A small image classifier, trained from scratch: trained on rendered made-up planets.
Rows from block 2 of a small image classifier, named by matrix and row number. Rows with one number belong to one channel. Each number is 128 + 24 x the weight over its row's rms, rounded and kept within 0 to 255. All counts start at 0.
After each channel's rows are labels from the 100 images, of 14976, where the channel reaches its highest value: "top examples" is what is common among them; "lies over" is the class under the peak. Only what is clearly more common there than usual is listed. The data: rendered made-up planets. In brackets: how many of the 100.
# convs1: grouped (3 groups) 3x3 conv (model.blocks.2.convs.1.weight, 96x32x3x3, each kernel summed), inputs within the group 0-31
# convs2: expand pointwise conv (model.blocks.2.convs.2.weight, 96x96x1x1, transposed), outputs 0-95

convs1.43 [113 155 116 140 103 120  81 103 128 115  97 144 130  98 107 115 123 123 101 118 119 110 120  79 103  86 105 127 137  81  86 133]
convs2.43 [ 98 102  68 149 157 124 117  76  99 152 113 121  90 147 135 130 149  78 178 135 111 131 101 126 122 154 108 123 130 113 144 120  84 138 139  88 114 136 121 157 146 105 156  83 153  63 121 106 115 163 153 102 120 139  91 132 120 130 124 106 121 129  92 132 116  78 119 133 153 126 144 121 130  84 117 135  96 124 140  86 153 111 101 107  92 134 148 124 136 124 126 130 119 159 115 143]
top examples: banded gas giant (46)
lies over: planet (75)

convs1.95 [ 40 112 115  95 126 104 134 110 113 118 152 121 131 127 105 113 113  97 136 137  76 153 128 151 114 110 110 109 120 126 120 134]
convs2.95 [111 116 105 146 153  78  98 120 149 108 127 130  82  78 147 142 112  93 152 130 106 164 129 132 137 149  80 118 142 111 124 104 125 116 144 111  88 102 110 120 105 120 162 108 156 124 145  80 142 134  87 123 108 154 110 151 134 173 115 160 120 132 119 153 122 154 122 147 136 125 148 162 164 133  89 127  98 115 137 109  89 126  90  53 130 164 125 134 116 158 116 158 124 122 141 132]
top examples: banded gas giant (63); full (51)
lies over: planet (96)

convs1.11 [ 75 141 151 111 121  98  88 132 155 104  96 141 117 127  95 154 100  87  90 103 125 127 121 119  93 113  95 116 113 139 125 125]
convs2.11 [153 111 148 157 144 100 117 149 158 106 119 107 145 111 157 116 102  99 123 135 120 129 131 131 176 123 141 105 156 137  73 127 137 126 132 135 123 145 129  57 105 201 158 171 117 168  75 126 136  95 109  45 108 103 118 126 116 130 151 127  97 151  98  89 129 123 121 118 128 135 129 161 135 142 105 126 108 105 130 117 118 104 131 118 136 139 132 170 122 121 110 111 128 116 127 128]
top examples: banded gas giant (82); full (52)
lies over: planet (95)

convs1.59 [135  82  46 111 133 143 136 135 135 114 135 144 131 129 134 139  98 101 147 115 118 131 121 107 108 107 130 134  66 123 134 155]
convs2.59 [112 149 132 133 170 131 122 129 114 108 121 131 106  96 118 171 128 128 156 114 102 142 106 114 130 116  96 124 106 123  89  92  80 183 136  84 117 121 106 140 140 141 139  90 152 128 161 122 130 148 110 113 111 146 124 145  82 155 124 142 151 106 105 161 190 134 112 132 105 144 159 121 158  97 142 164 111 101 186 102 132 104 106 126  95 154 134 149 172 143 124 103 170 136 132 133]
top examples: banded gas giant (42); ocean world (39)
lies over: planet (93)

convs1.71 [ 80 138 119 106 105 111 130 125 130 126 117  90 146  96 149 108 123  73 159 118  94 135  87 146 134 116 150  85 118  98 118 121]
convs2.71 [102 118  89 140 114 133 125 115 125 133 125 106 121 161 125 151 125  82 182 149  87 163 102  94  91 181 127 138  83 129 133 124  89 143 128  73  87 110 111 114 156 108 139  92 145 123 130 141 121 154 115 105 139 118 132 169 104 131 115 108 113 122 152 159  89 133 133 134 126  98 153 101 131 128  97 124 152  90 150 137 143 162  95 152 151 183 124 132 125 156 116  88 110 129 125 119]
top examples: banded gas giant (51); ocean world (36)
lies over: planet (100)

convs1.76 [ 83 137 124 120  95 127 150  97 130  87  98 142 110 117  71 134 137 100 123  99 102 127  92 149 120 137 120 101 119 116 102  94]
convs2.76 [115 169  74 152 110 102 151  94  97 119 146 148 110 128 125 131 122 121 157  99 110 152 136  97 127 152 115 130  94 105 100 123  93 108 154 122  80  90 138 103 109 127 100 133 142  82 145 137 109 183 104 125 128 119 124 150 159 152 148 113 104 134 132 184 116 163 149 149 116 150  98 125 134 140 126 125 119 108 128 100 121  85  75 132  92 159 123 129  85 149  85 136 115 119 140 115]
top examples: banded gas giant (46)
lies over: planet (64)

convs1.64 [ 97 106 126 184 131 115  87  98 116 121 137 117 128 116 123  94 130 159  69 123 159  98 144 119 154 119 143 127 159 132 150 110]
convs2.64 [116 134 129 139 130 128 125 144 126 132 100  99 124  92 126 143 110 125 124  39 164 156 144  90 124 128 118 136 126 103 135 156 150 115 129 128  86 171 138 159 167 142 142 133 143 116 146 145 110 137 145 151 143 158 150 141 148 137 137 107  90 128  83 149 135 110 127 138 153  85 141 160 105 132 130  71 122 142 131  79 104 141  99 123  94 122 128 131  91  81 152 154  93 163 130  98]
top examples: polar caps (61); full (52)
lies over: planet (92)